Rows from block 3, named by matrix and row number. Rows with one number belong to one attention dimension. Each number is 200 + 30 x the weight over its row's rms, rounded and kept within 0 to 999. All counts start at 0. After the name is the row's rms in percent of the matrix's.
# q: attention query, key and value (stacked) (model.blocks.3.attn.qkv.weight, 384x160, the q third), inputs 80-159
# k: attention query, key and value (stacked) (model.blocks.3.attn.qkv.weight, 384x160, the k third), inputs 80-159
q.11,105,179,241,228,201,187,216,215,177,200,244,211,191,202,200,203,203,212,223,200,185,248,184,161,263,179,207,177,203,216,211,171,305,210,253,211,186,122,213,219,221,214,197,178,270,257,195,198,218,171,208,194,252,225,204,210,190,233,185,215,164,202,230,230,217,196,197,206,190,190,191,178,187,234,226,174,227,223,170,177,228
k.11,088,209,195,210,203,170,219,204,174,163,187,195,178,260,245,215,232,204,191,137,226,198,205,177,217,231,201,195,170,190,195,188,118,226,223,193,208,291,256,189,221,226,176,212,226,191,146,163,192,174,162,209,196,163,208,168,188,191,236,172,245,211,185,208,177,213,176,209,209,250,177,179,178,182,136,216,230,205,196,220,145
q.12,100,215,216,177,175,171,182,213,152,208,180,131,237,206,227,186,232,219,275,157,181,202,152,184,156,221,197,195,172,257,237,179,193,191,180,198,186,217,251,134,277,200,226,236,179,193,245,183,230,230,191,188,199,177,206,189,214,168,182,257,199,204,201,176,195,218,209,202,221,197,218,202,205,162,195,164,228,178,224,234,189
k.12,104,145,170,171,213,234,172,254,178,211,209,169,183,193,183,187,193,176,154,167,205,191,146,225,246,227,212,133,191,128,176,236,206,208,204,214,179,167,174,184,226,184,207,187,313,164,218,176,248,189,234,242,218,186,203,197,212,221,259,197,237,174,236,221,205,221,216,224,199,200,226,148,200,275,178,237,171,188,183,168,280
q.13,092,146,217,226,142,174,205,229,214,204,168,243,248,196,240,239,194,179,178,229,189,198,174,194,197,182,166,161,177,187,196,238,209,201,217,151,124,195,192,195,185,179,230,159,279,212,127,184,185,167,217,181,166,211,211,198,216,177,243,214,194,218,214,239,187,141,199,239,215,217,165,149,203,275,129,227,158,247,193,208,239
k.13,090,207,235,220,152,206,222,184,115,182,220,229,154,231,175,209,178,188,203,185,241,160,204,206,192,224,208,195,199,196,208,167,229,199,203,184,234,221,175,267,242,192,155,191,176,209,221,173,223,204,198,202,154,240,164,216,171,242,152,157,184,212,157,223,137,250,222,226,159,198,158,130,191,162,238,186,213,232,170,215,162
q.14,097,194,180,225,195,176,234,220,229,200,251,202,223,179,190,220,147,196,173,216,158,233,193,253,175,189,192,232,194,204,179,200,209,210,206,183,196,209,212,204,139,247,223,208,197,221,194,194,163,229,184,210,225,188,221,209,223,154,236,166,171,163,191,240,165,213,210,197,258,236,141,134,207,218,189,201,191,191,179,231,203
k.14,089,195,174,192,201,186,204,215,157,157,225,205,150,202,171,149,198,180,223,152,205,169,211,240,202,218,237,135,181,250,175,170,170,156,180,163,164,176,185,256,212,278,287,192,180,206,178,235,205,210,218,203,191,220,191,211,183,232,200,244,164,183,227,166,154,266,220,228,186,231,191,196,180,128,237,141,200,176,190,233,201
q.15,106,115,230,176,177,224,158,251,198,178,157,236,217,178,209,188,273,181,202,229,213,174,219,193,165,210,209,185,199,204,224,226,178,258,139,165,142,245,190,215,179,222,216,195,172,209,217,168,238,208,270,207,177,256,155,225,214,271,169,225,226,196,174,202,207,233,148,202,131,189,220,266,197,237,159,231,172,208,164,208,217
k.15,107,163,235,176,213,183,186,230,166,196,224,192,220,198,137,237,172,195,195,196,223,198,167,175,133,126,188,221,171,161,194,208,220,178,232,188,208,154,185,227,245,211,155,158,222,183,146,214,221,210,220,202,196,221,245,201,232,243,152,223,161,201,222,195,224,151,173,196,222,193,220,172,236,238,187,210,174,203,196,206,265
q.16,093,256,237,216,205,189,257,181,203,244,217,256,158,225,157,228,157,222,188,199,167,226,179,201,186,176,227,234,230,157,172,211,220,202,226,208,273,210,213,224,176,216,191,217,100,238,181,225,181,197,174,187,243,178,252,202,215,166,195,182,204,189,157,190,238,203,188,208,185,187,217,202,208,202,190,220,217,196,238,182,203
k.16,135,230,185,183,171,187,218,185,270,216,171,212,208,208,203,197,226,216,263,233,191,201,234,193,151,175,192,229,198,264,201,215,169,180,195,174,198,257,200,182,146,224,205,189,121,211,202,220,145,162,215,215,195,253,245,210,159,148,171,195,225,218,182,140,207,195,210,198,237,229,135,263,201,173,167,207,222,228,249,224,175
q.17,098,177,158,226,222,199,184,182,163,174,172,230,164,168,212,214,176,205,238,183,192,243,163,248,195,187,234,261,106,196,171,237,222,179,194,237,223,193,199,233,204,183,115,225,168,171,219,177,185,215,187,227,200,114,189,217,189,200,172,199,195,203,200,183,211,221,202,213,224,193,196,237,209,266,197,202,258,214,200,208,225
k.17,100,170,209,223,196,215,232,198,186,182,210,159,207,130,217,200,206,177,217,183,124,226,236,196,213,257,162,199,132,163,191,241,247,162,196,187,178,204,193,195,270,175,259,211,249,167,160,209,265,180,231,160,171,160,186,209,229,251,221,195,215,209,230,180,226,178,191,206,154,228,198,192,244,200,217,143,155,194,174,189,248
q.18,107,206,205,199,193,166,186,211,202,207,201,142,251,162,180,133,189,237,205,144,235,228,199,215,239,243,206,234,188,222,213,224,190,163,198,271,184,153,253,171,194,209,206,204,186,222,226,182,266,234,221,164,260,172,205,238,182,159,198,211,193,187,192,199,177,185,185,150,200,180,233,208,194,238,225,178,236,183,196,184,166
k.18,091,125,191,210,234,182,186,164,254,220,168,213,186,226,232,212,206,218,174,216,154,259,203,196,192,190,189,195,157,201,119,231,217,206,189,225,210,240,201,212,196,200,197,198,174,187,227,163,213,179,184,258,203,196,215,191,189,242,158,212,234,239,234,205,216,183,197,223,204,199,145,243,205,210,144,247,215,218,242,166,180
q.19,099,171,226,195,208,227,221,196,189,207,224,219,191,202,220,255,129,250,184,131,172,186,164,200,244,189,192,168,179,234,214,172,235,147,224,238,225,177,173,231,207,170,205,177,298,198,194,170,239,170,235,227,173,213,191,199,184,174,224,175,186,171,220,189,209,205,190,203,187,200,240,193,177,232,238,216,209,229,170,187,216
k.19,088,138,162,174,241,206,219,186,143,232,164,198,232,208,200,235,209,158,186,229,146,198,212,162,285,196,169,217,198,187,176,246,263,216,209,206,216,132,202,201,160,195,201,203,186,173,200,160,249,198,183,228,119,156,192,203,212,204,227,218,241,251,221,181,213,174,236,227,199,215,232,235,199,188,231,272,185,202,162,214,225
q.20,113,169,197,190,225,208,209,235,200,205,193,192,202,148,172,149,241,178,250,211,205,209,214,161,158,241,139,204,236,172,208,131,120,172,195,161,226,229,214,116,170,228,202,129,136,188,202,253,195,189,216,164,203,152,232,178,183,216,209,255,243,183,192,174,171,240,200,186,230,208,222,241,175,202,168,188,201,202,269,210,219
k.20,107,217,215,209,234,214,212,211,260,179,190,223,217,216,193,171,203,226,236,218,194,176,204,191,137,130,208,276,203,238,232,185,212,194,204,147,221,241,181,214,194,213,165,200,139,205,227,180,164,238,193,218,239,233,174,195,171,192,165,258,180,159,203,230,185,238,185,205,181,186,189,197,181,235,179,212,206,230,258,232,224
q.21,102,220,219,152,198,195,219,209,171,166,170,244,168,255,167,185,190,230,238,220,226,209,196,245,163,186,158,209,219,203,176,203,166,196,177,161,236,203,177,193,204,150,175,251,140,192,189,223,224,220,216,205,226,173,236,226,218,184,156,205,202,169,258,180,226,207,223,221,216,214,179,136,235,132,247,204,202,195,224,215,193
k.21,089,236,199,198,221,216,186,220,245,227,263,198,228,211,208,138,230,187,195,218,149,229,196,177,172,201,187,175,219,250,185,222,181,160,176,195,162,270,205,219,171,204,223,222,156,242,208,193,159,241,211,181,222,158,167,238,179,180,198,190,185,219,199,258,173,219,177,198,249,205,198,196,199,194,157,197,255,198,166,258,242
q.22,109,285,154,173,208,205,211,197,203,195,200,137,246,218,217,193,201,234,170,202,190,242,163,212,192,246,147,257,148,209,237,186,158,104,190,200,223,218,256,145,213,207,210,201,173,170,223,219,159,201,155,193,213,185,179,175,162,163,185,153,210,186,187,215,186,205,214,179,199,235,194,216,158,197,185,161,216,186,215,187,165
k.22,094,145,211,190,183,228,208,216,163,251,195,217,153,202,210,129,190,193,160,225,180,253,180,276,249,220,191,151,216,209,192,224,213,210,182,205,160,169,157,248,159,172,202,201,169,219,237,200,199,157,236,186,237,184,199,220,178,231,251,218,194,182,229,219,198,261,239,221,204,173,188,190,225,188,261,180,148,230,175,177,243
q.23,088,180,144,154,213,216,189,216,191,189,170,196,211,158,193,156,171,205,216,227,222,152,260,229,168,223,164,177,218,185,217,168,155,204,178,141,160,238,200,160,192,204,207,183,162,200,234,225,182,222,206,192,174,229,230,212,195,187,210,260,192,185,139,150,166,217,175,197,202,195,193,218,222,165,176,217,175,174,237,234,185
k.23,089,183,201,212,206,175,191,163,229,219,179,190,206,235,228,190,178,205,242,193,186,211,193,185,149,189,230,259,235,261,190,203,146,180,201,142,221,210,204,181,181,216,208,163,93,202,249,189,180,237,161,244,204,262,185,187,190,227,186,198,188,142,185,209,154,217,203,201,221,223,156,215,195,235,158,209,212,260,206,231,186
q.24,094,185,257,142,251,222,201,249,213,217,177,179,152,213,213,190,174,193,205,235,206,186,202,147,189,204,182,188,249,227,208,197,204,143,198,168,255,224,211,169,248,188,191,215,220,179,163,222,245,178,194,151,137,249,170,202,194,214,185,210,146,230,253,131,240,203,163,204,201,195,198,180,178,112,218,201,152,205,220,199,181
k.24,087,162,158,200,223,183,178,202,195,279,221,193,245,146,214,172,178,211,146,185,205,165,136,238,227,151,163,150,213,160,172,197,195,255,215,228,170,159,193,210,140,227,144,216,219,192,176,156,187,228,172,180,221,222,200,213,199,130,181,185,200,176,181,199,183,182,242,216,220,251,245,148,192,240,173,237,182,209,180,214,279
q.25,113,202,164,227,198,145,178,216,233,182,167,211,138,185,222,221,206,234,188,205,211,255,202,149,183,196,235,256,213,209,177,206,201,221,215,171,230,217,189,194,216,169,185,183,223,252,209,194,226,221,216,147,208,236,169,240,145,221,163,117,184,236,184,135,272,164,145,222,198,214,204,227,189,208,197,194,203,229,236,209,162
k.25,135,196,191,215,114,158,207,184,242,223,188,206,165,246,222,169,199,219,222,247,181,228,219,199,153,200,174,242,186,242,151,261,200,176,196,169,192,202,225,154,154,207,212,177,181,222,145,212,149,169,145,150,235,254,209,200,177,192,174,233,172,217,210,204,211,150,171,184,238,233,178,243,191,150,204,191,190,245,218,213,171
q.26,108,216,207,184,220,238,212,188,187,210,219,210,180,173,198,185,184,203,209,233,209,163,239,188,181,180,179,209,220,221,201,167,202,166,192,215,181,189,244,215,176,206,202,221,203,247,223,210,161,239,160,155,199,128,218,214,212,193,203,287,141,224,185,194,238,194,224,210,240,160,234,208,225,107,244,173,221,200,223,199,229
k.26,112,177,175,236,215,212,155,176,198,162,192,207,269,170,193,182,218,133,186,143,215,178,200,258,242,191,214,157,209,150,219,181,203,188,208,235,230,205,178,193,233,167,204,195,258,196,206,200,244,234,242,221,182,161,199,178,213,192,244,175,216,217,217,235,210,214,209,207,151,195,218,135,194,260,172,203,214,224,167,169,168
q.27,099,151,173,187,222,192,141,191,201,230,187,223,197,217,164,173,195,194,227,181,204,135,228,211,243,202,239,194,220,196,186,201,170,228,144,180,158,182,197,189,163,157,146,230,190,139,252,198,237,188,220,212,134,238,209,224,197,236,158,241,228,226,264,234,227,175,163,181,125,208,178,201,257,156,187,216,177,173,221,196,234
k.27,092,258,206,188,222,230,219,196,196,174,203,173,268,180,203,216,226,203,171,181,177,210,181,204,183,257,184,205,255,170,195,177,258,203,220,216,209,205,199,185,212,168,201,209,221,205,216,174,207,244,155,234,223,196,175,179,261,179,192,154,166,173,170,245,188,180,165,144,236,183,219,199,221,227,212,207,235,211,206,167,178
q.28,112,205,172,232,156,158,193,204,192,189,135,210,175,146,225,219,242,211,283,217,195,180,222,202,168,220,211,244,207,209,251,233,176,261,189,198,257,207,205,134,218,174,165,206,175,220,219,221,172,216,227,216,212,196,192,167,184,168,199,195,241,188,194,134,199,254,170,221,251,178,209,231,165,252,158,175,231,220,184,214,193
k.28,103,183,182,182,233,155,222,220,259,202,191,171,190,155,188,194,209,257,223,177,203,220,219,157,120,188,170,233,154,220,166,252,181,208,182,183,165,167,209,186,190,204,210,233,197,202,166,194,195,219,218,170,238,190,237,269,197,242,191,258,193,197,203,209,197,172,141,195,181,178,229,242,165,247,158,195,159,190,197,179,244
q.29,088,221,169,213,172,209,218,180,171,199,242,198,195,144,215,199,222,179,186,187,211,195,182,178,170,194,241,212,209,218,186,235,210,183,233,207,179,227,172,156,222,219,246,170,166,210,206,246,127,182,272,188,196,191,156,191,241,248,141,172,197,236,191,149,190,156,204,169,264,213,205,220,185,163,148,227,217,168,226,207,211
k.29,085,126,217,223,172,236,198,243,216,226,253,208,150,170,179,208,157,240,205,183,207,230,162,199,174,148,231,205,109,183,200,245,202,174,203,220,164,212,233,179,214,144,126,178,242,163,167,187,251,221,242,226,176,226,210,190,238,189,213,236,193,189,183,243,215,154,251,195,150,222,215,197,211,181,226,181,175,189,174,220,144
q.30,132,213,171,217,152,153,188,184,240,236,212,190,240,217,256,180,250,198,243,196,166,189,206,213,237,236,198,147,229,218,222,218,191,193,201,231,153,195,233,177,227,202,260,228,169,191,231,146,200,196,167,225,293,250,187,188,226,156,259,222,247,209,171,188,183,217,191,153,148,203,153,264,215,212,173,197,207,174,166,189,187
k.30,125,234,169,208,209,197,206,214,234,153,132,197,145,265,214,148,189,205,208,157,270,189,257,195,185,247,216,189,241,198,199,213,126,215,195,200,240,242,197,221,201,232,207,197,213,208,221,231,137,174,183,216,244,240,210,204,160,222,196,215,181,169,211,175,185,207,167,223,239,144,187,216,207,187,137,236,209,213,218,213,181
q.31,088,216,258,208,228,183,202,281,238,194,216,181,267,177,198,203,183,223,207,287,182,203,173,193,190,189,149,221,224,210,204,188,163,145,245,166,223,198,201,159,170,207,249,165,234,201,156,210,200,211,218,200,226,176,241,180,223,134,249,208,203,139,154,225,151,220,233,158,269,199,176,194,193,197,146,218,157,195,160,246,201
k.31,088,160,178,168,234,224,198,181,169,196,244,221,158,203,159,208,176,158,243,172,221,148,178,182,192,202,229,138,152,233,216,162,193,195,195,191,207,177,196,246,175,250,172,196,201,161,180,175,236,223,180,229,194,246,197,187,215,226,202,228,213,215,197,246,163,252,231,230,183,182,219,163,197,189,212,168,205,202,231,237,235
q.32,089,269,215,180,179,175,203,195,182,210,209,192,239,219,185,210,222,192,230,173,195,192,199,177,174,212,175,238,202,194,192,185,202,181,190,185,199,226,221,218,282,211,220,221,201,228,224,220,176,200,154,204,197,193,225,182,196,237,169,274,126,253,192,187,257,165,233,195,212,172,266,206,216,155,229,159,237,236,163,202,220
k.32,083,259,173,236,157,192,140,199,218,180,222,191,211,224,180,169,246,195,217,246,202,216,186,214,213,220,224,168,205,198,231,162,196,242,216,227,207,243,161,181,189,227,182,160,226,229,203,209,165,170,240,180,246,198,176,206,143,212,219,151,179,195,205,146,177,211,164,256,214,217,209,204,219,233,141,225,219,220,200,237,220
q.33,101,211,177,195,211,206,197,138,215,257,261,262,161,188,217,214,225,204,207,171,192,245,209,202,213,196,201,167,183,252,177,239,211,270,179,209,173,183,147,214,233,182,184,250,185,237,189,203,184,216,158,214,174,186,197,250,243,193,218,168,193,262,212,237,246,177,175,222,149,185,171,151,221,233,185,162,192,180,201,187,201
k.33,111,221,186,205,182,200,174,192,149,204,218,180,187,218,200,233,243,187,142,154,188,210,200,189,243,235,174,215,210,172,209,173,181,228,192,202,183,192,195,177,221,176,228,197,306,225,213,216,243,199,197,175,189,182,173,201,183,224,231,161,146,212,175,183,205,192,149,215,209,209,189,176,197,221,209,190,192,193,164,216,156
q.34,098,168,208,181,240,256,232,185,165,192,197,185,163,226,195,192,202,194,211,165,199,177,254,277,222,155,186,175,174,204,218,162,215,222,258,227,167,137,161,212,184,129,214,201,232,179,157,247,259,210,181,255,193,165,231,182,210,216,210,174,203,221,222,265,191,175,242,174,182,181,195,210,202,189,238,192,225,182,221,200,158
k.34,127,169,153,236,225,217,230,199,165,241,207,163,239,167,203,217,171,141,164,200,204,198,146,214,278,211,197,202,208,166,199,157,220,222,213,205,192,165,193,219,203,157,164,253,277,175,222,152,270,223,245,192,150,155,172,209,243,218,196,200,213,216,199,208,193,229,200,223,185,177,242,180,234,195,213,231,181,188,165,170,234
q.35,124,256,195,238,217,218,254,198,253,227,156,145,223,213,256,186,201,226,195,231,226,199,212,171,160,209,191,180,205,236,235,238,211,205,208,189,144,240,219,177,195,225,219,178,239,187,140,192,167,207,183,189,208,220,218,230,221,141,299,194,250,125,176,178,215,191,185,177,196,205,130,218,149,222,161,225,158,166,211,208,168
k.35,087,242,237,176,235,215,212,193,202,188,214,233,176,253,169,200,207,204,183,174,243,126,209,205,173,252,177,233,217,242,206,180,150,173,206,177,252,147,211,191,167,235,215,216,161,228,184,227,184,172,103,204,176,245,184,197,166,206,167,174,187,199,201,181,219,191,198,192,196,179,130,178,172,148,217,178,169,218,197,220,162
q.36,109,178,161,179,236,229,227,220,238,189,200,238,144,170,193,211,233,207,159,188,221,168,194,136,163,218,227,222,179,183,215,147,163,200,180,187,214,223,207,187,137,239,189,218,191,186,193,188,213,187,203,174,200,234,180,207,148,290,178,238,247,204,182,226,176,226,190,191,181,184,198,254,182,250,239,195,182,168,227,222,188
k.36,094,149,168,224,130,204,200,213,162,222,205,211,245,230,229,240,191,174,223,242,147,192,175,213,248,155,169,230,228,198,194,250,217,172,209,195,242,179,206,164,260,167,181,239,188,161,208,198,224,163,185,185,211,173,177,133,186,139,217,228,196,179,191,195,202,188,191,194,180,217,224,191,216,236,187,204,169,217,216,169,215
q.37,101,137,167,120,192,171,145,178,206,186,174,222,189,225,196,188,179,179,193,261,170,85,194,193,212,217,261,180,244,193,170,204,202,235,229,228,212,231,211,205,212,216,181,229,204,177,203,218,235,204,188,215,176,207,195,208,180,247,179,223,182,179,171,155,226,174,200,199,147,172,200,226,256,146,214,233,148,179,180,210,190
k.37,086,225,149,216,189,148,180,208,241,180,186,177,274,145,229,179,132,185,265,268,225,184,210,195,195,142,211,155,212,213,187,183,197,219,187,201,229,182,234,176,174,229,191,147,197,190,149,203,160,217,173,201,226,255,198,192,235,157,168,178,191,183,214,154,176,176,200,159,199,194,222,207,287,221,184,227,258,194,237,193,227
q.38,110,127,213,186,227,205,203,248,207,183,190,182,213,192,166,177,173,184,154,189,228,159,217,169,208,194,181,132,220,163,205,240,226,195,186,207,163,156,191,243,115,205,170,246,216,147,182,143,215,210,239,145,168,200,218,203,215,213,166,261,238,203,220,216,168,167,185,237,158,176,200,192,223,140,227,231,148,202,169,181,191
k.38,093,215,228,184,249,170,206,146,220,195,212,255,212,201,223,293,226,208,182,223,215,197,153,244,181,157,229,184,221,182,237,174,204,198,188,240,245,251,230,181,225,222,182,243,147,200,261,217,234,219,176,254,158,216,208,215,180,136,180,143,210,167,164,205,186,210,203,179,201,176,187,178,167,194,174,231,236,194,195,184,182
q.39,097,182,172,197,197,186,193,154,209,200,233,149,219,198,241,164,153,241,137,219,206,218,211,186,224,226,230,136,187,250,198,239,224,189,229,223,159,242,237,163,199,208,159,249,258,207,219,189,229,174,196,214,200,209,189,196,196,179,188,154,194,176,205,245,241,162,194,138,174,225,160,213,191,135,214,172,204,132,249,187,148
k.39,091,204,210,225,201,166,248,205,187,155,188,188,212,210,248,142,187,220,134,143,216,221,166,234,222,176,242,179,151,195,215,194,179,219,221,192,166,172,220,205,182,207,208,190,191,224,151,213,153,178,169,246,220,215,165,210,183,131,217,183,195,169,215,214,193,168,215,142,212,208,162,195,225,135,209,155,222,209,181,220,157
q.40,085,198,230,198,255,176,234,230,219,159,161,227,250,197,195,178,263,149,216,224,233,205,186,173,201,241,177,196,211,147,276,183,225,153,177,211,210,200,277,197,205,207,199,257,238,184,138,231,204,185,183,153,218,220,221,171,209,214,207,215,247,200,201,194,199,161,211,188,222,167,196,154,217,197,216,236,201,180,185,178,185
k.40,086,191,170,218,210,199,178,177,210,202,175,250,164,181,194,195,211,246,224,237,233,200,169,209,183,192,186,148,244,251,229,142,105,251,198,192,249,217,166,251,239,180,170,217,146,226,248,217,211,198,269,218,242,170,210,220,198,220,237,179,208,190,216,175,135,284,206,188,217,259,166,254,151,187,198,222,207,215,202,211,205
q.41,099,208,194,232,211,184,175,196,210,196,142,145,234,215,219,224,180,176,175,192,247,206,190,213,244,171,149,152,191,199,202,258,164,143,189,181,198,208,209,171,212,203,187,183,239,149,229,190,162,201,211,234,201,257,174,191,210,133,214,168,217,145,205,188,172,180,196,155,194,201,169,224,223,209,130,244,180,201,240,207,197
k.41,093,252,245,209,203,207,205,215,246,181,165,271,164,221,256,199,215,214,209,212,200,227,231,194,149,217,222,223,196,218,200,215,189,196,182,207,245,206,198,181,166,183,191,193,101,186,234,231,171,199,126,183,257,281,243,206,203,252,178,210,208,219,180,202,184,148,224,182,186,207,192,222,213,143,198,226,185,224,222,205,190
q.42,107,135,188,267,247,226,186,182,178,174,144,193,219,165,182,186,208,161,167,179,202,203,171,192,255,188,247,199,159,150,169,195,247,200,198,237,174,201,207,231,225,211,192,199,222,196,161,205,249,185,240,172,130,209,192,219,211,257,216,167,228,203,177,183,204,156,228,167,189,174,263,217,220,238,146,236,201,208,148,193,222
k.42,098,234,228,175,165,239,216,190,198,209,182,203,162,168,179,239,201,231,269,290,174,157,215,187,145,161,174,253,168,190,240,170,214,188,205,171,248,185,213,166,197,191,182,152,168,217,174,237,200,201,156,176,153,204,175,229,224,178,157,196,168,171,204,183,182,202,188,158,204,195,199,232,198,194,224,130,268,203,237,231,191
q.43,091,175,200,183,167,151,233,199,165,175,188,128,213,163,203,163,194,243,210,169,203,181,175,185,169,252,195,214,231,233,223,191,133,187,176,207,234,253,180,187,220,202,231,209,179,204,277,157,241,220,229,254,146,213,187,125,212,198,215,191,199,240,209,201,177,210,195,227,206,252,244,253,190,200,227,204,255,204,200,266,163
k.43,094,227,230,169,211,221,186,153,238,178,158,145,193,187,170,154,230,210,158,207,202,236,231,222,174,239,213,233,183,226,219,214,192,228,200,219,205,153,195,212,169,217,224,184,178,250,255,229,108,241,181,191,230,181,214,222,197,213,222,214,233,227,191,203,208,153,219,197,197,214,190,207,141,210,153,236,239,209,215,225,265
q.44,097,125,232,234,185,207,227,244,167,212,192,165,179,206,197,217,167,186,162,224,197,196,134,202,188,153,181,182,202,163,182,204,246,181,225,209,223,209,202,268,236,205,218,185,258,138,202,182,259,150,206,222,157,188,144,184,179,262,186,184,213,219,204,194,207,202,225,223,215,228,174,135,151,214,216,186,187,210,176,191,222
k.44,097,173,224,197,169,204,167,170,177,187,181,180,166,164,202,204,175,178,221,244,194,195,224,191,194,190,203,207,161,166,270,232,227,166,197,231,213,203,229,151,247,140,261,253,186,184,244,195,231,220,245,253,149,194,170,150,238,175,257,178,250,219,186,230,247,209,236,197,147,194,187,164,143,195,211,225,206,183,148,173,157
q.45,108,261,238,237,208,238,222,217,219,204,187,214,184,224,171,182,198,226,179,251,230,165,223,204,151,187,171,246,203,191,199,185,223,215,212,212,256,223,172,260,230,194,208,178,171,232,192,225,191,224,153,238,252,161,231,188,218,195,207,199,134,196,221,194,182,235,216,222,251,200,203,118,142,180,209,205,265,191,182,209,228
k.45,102,201,216,241,163,186,132,225,193,201,241,211,228,141,164,196,215,212,255,184,232,256,222,172,210,222,179,116,151,206,189,183,152,204,229,202,131,207,261,195,217,208,232,235,208,185,160,226,198,201,275,148,182,155,212,213,219,211,254,179,240,252,216,168,198,195,202,200,158,229,220,208,197,149,231,182,174,185,165,190,238
q.46,101,187,178,221,239,157,228,222,174,197,248,220,201,256,214,253,196,168,202,136,199,208,200,175,236,174,146,167,187,220,170,178,224,221,195,196,260,174,170,217,240,158,189,196,195,175,187,179,210,241,223,229,219,204,226,155,213,191,186,127,196,204,227,187,211,193,210,236,220,152,184,147,216,185,234,209,165,229,166,206,211
k.46,092,199,166,209,200,208,214,193,180,257,242,217,178,171,176,225,184,141,143,180,198,219,212,211,261,181,216,146,233,185,167,199,247,243,161,208,161,187,207,201,182,157,208,216,261,201,285,174,230,235,202,155,201,166,175,236,226,208,212,213,178,182,213,244,182,209,175,229,185,221,235,194,170,221,203,203,172,174,147,220,219
q.47,110,285,224,224,173,221,220,146,251,170,199,177,266,218,176,250,194,213,210,148,190,176,211,263,170,202,249,158,181,160,188,195,233,255,201,202,172,217,168,253,203,221,232,143,239,210,236,199,163,217,156,234,236,169,216,213,194,167,257,194,211,173,201,240,234,200,248,193,199,240,211,150,180,259,218,194,246,230,223,202,220
k.47,113,208,200,208,182,224,179,261,127,214,205,175,215,185,151,215,161,206,187,194,236,166,233,182,296,228,153,182,222,169,198,204,189,163,217,231,192,184,168,221,195,133,206,208,248,167,166,179,230,182,244,185,152,152,191,163,248,198,210,209,205,216,201,183,201,179,186,253,148,209,248,197,219,190,243,231,179,185,175,139,158
q.48,099,206,204,202,171,234,186,212,169,210,246,234,159,195,221,211,217,240,197,237,177,234,194,150,183,165,205,236,199,245,191,166,218,225,244,178,170,165,171,186,165,187,218,150,211,265,186,212,188,166,206,187,153,164,164,193,190,263,187,218,135,192,207,209,181,242,191,202,204,234,176,268,172,186,224,164,176,224,202,196,214
k.48,079,197,230,233,192,159,226,211,187,192,234,182,205,237,147,187,177,168,190,202,190,163,185,154,208,161,188,215,183,209,184,195,246,191,189,146,204,180,235,224,223,243,209,197,261,209,162,192,237,180,193,257,243,145,152,173,217,131,163,141,203,194,238,222,241,198,213,177,223,217,194,177,174,222,186,143,234,189,216,219,203
q.49,087,212,187,183,172,213,159,175,214,247,190,231,170,260,117,218,186,225,168,180,188,216,235,281,252,179,193,189,195,195,184,218,170,219,215,224,163,185,123,226,202,166,213,193,224,184,191,224,217,172,209,216,204,189,186,196,175,203,224,203,176,172,192,252,225,182,191,223,203,185,193,120,207,190,199,218,160,231,157,186,180
k.49,082,191,202,186,175,202,203,197,187,243,211,254,239,219,260,248,178,208,205,243,173,195,184,140,237,280,159,227,191,133,170,240,226,190,199,192,172,243,253,206,178,182,170,225,160,227,173,207,195,174,214,170,116,193,197,231,184,193,133,196,223,257,172,212,255,199,213,213,205,204,160,202,206,211,231,178,216,176,224,207,195
q.50,110,129,190,210,237,245,207,179,137,212,258,200,180,166,199,211,153,176,193,185,194,188,192,211,250,181,199,155,159,174,209,235,252,234,200,194,226,139,194,195,217,238,154,182,162,177,142,177,254,196,209,205,152,133,233,221,193,169,167,211,195,212,215,207,180,207,212,229,186,163,182,152,231,252,191,148,169,226,161,182,255
k.50,119,203,177,142,252,196,196,178,148,191,236,207,218,171,240,231,162,155,158,110,179,220,200,218,241,202,212,189,211,201,204,181,257,225,181,196,181,172,223,180,216,177,215,204,236,173,221,163,294,204,164,184,149,178,207,175,180,231,196,194,197,176,162,245,209,228,177,221,202,170,224,168,202,267,211,153,192,187,156,174,201
q.51,085,259,221,216,190,212,168,167,199,199,186,195,199,170,205,226,188,185,204,214,228,225,182,167,169,182,221,237,211,215,174,146,165,207,222,179,251,232,194,249,202,238,206,238,170,232,186,204,157,214,212,209,181,216,188,212,178,197,183,104,195,263,211,194,183,232,197,206,211,238,238,211,204,262,192,183,222,188,185,187,189
k.51,077,205,217,229,181,222,185,181,235,227,221,171,138,260,172,209,235,178,182,219,173,247,214,208,212,204,182,231,189,218,176,181,232,208,163,204,198,149,117,171,210,198,245,177,233,208,163,172,186,168,204,152,240,181,245,176,173,241,197,252,152,263,226,158,199,166,247,167,218,194,188,259,217,165,218,172,123,138,221,170,235
q.52,104,259,191,221,167,156,220,138,183,169,185,172,191,191,211,199,226,208,218,180,181,165,269,208,151,229,182,242,239,197,218,210,170,213,209,144,215,183,150,153,176,204,252,162,171,193,201,219,137,191,153,286,217,202,253,188,166,172,207,186,213,197,198,244,191,200,229,216,191,227,252,229,156,224,226,216,242,234,221,194,194
k.52,100,217,219,168,171,238,195,210,225,172,215,217,224,248,212,213,174,168,196,206,182,239,226,201,207,211,245,223,240,264,221,223,217,177,197,246,163,244,171,225,155,226,154,198,117,243,201,214,142,191,175,175,218,223,219,199,121,217,163,223,224,191,186,178,198,193,190,178,215,189,163,199,252,213,189,157,218,214,240,193,221
q.53,101,194,181,239,198,205,206,204,186,184,235,176,202,218,205,163,204,162,190,189,217,269,171,219,237,200,187,234,150,162,207,199,208,152,220,193,164,185,211,161,152,199,254,127,219,177,140,189,199,187,223,190,214,176,195,173,210,204,201,177,275,236,193,228,172,157,227,171,169,222,196,228,175,218,199,238,178,178,239,206,180
k.53,102,203,289,221,179,266,230,193,194,194,204,223,129,247,183,189,164,209,175,237,191,206,175,230,190,177,251,246,200,246,207,194,250,156,209,200,222,243,193,208,214,211,173,205,156,223,249,205,186,226,165,236,216,203,173,174,202,224,194,175,171,219,186,255,216,198,249,160,193,141,169,189,208,135,249,167,231,186,251,197,173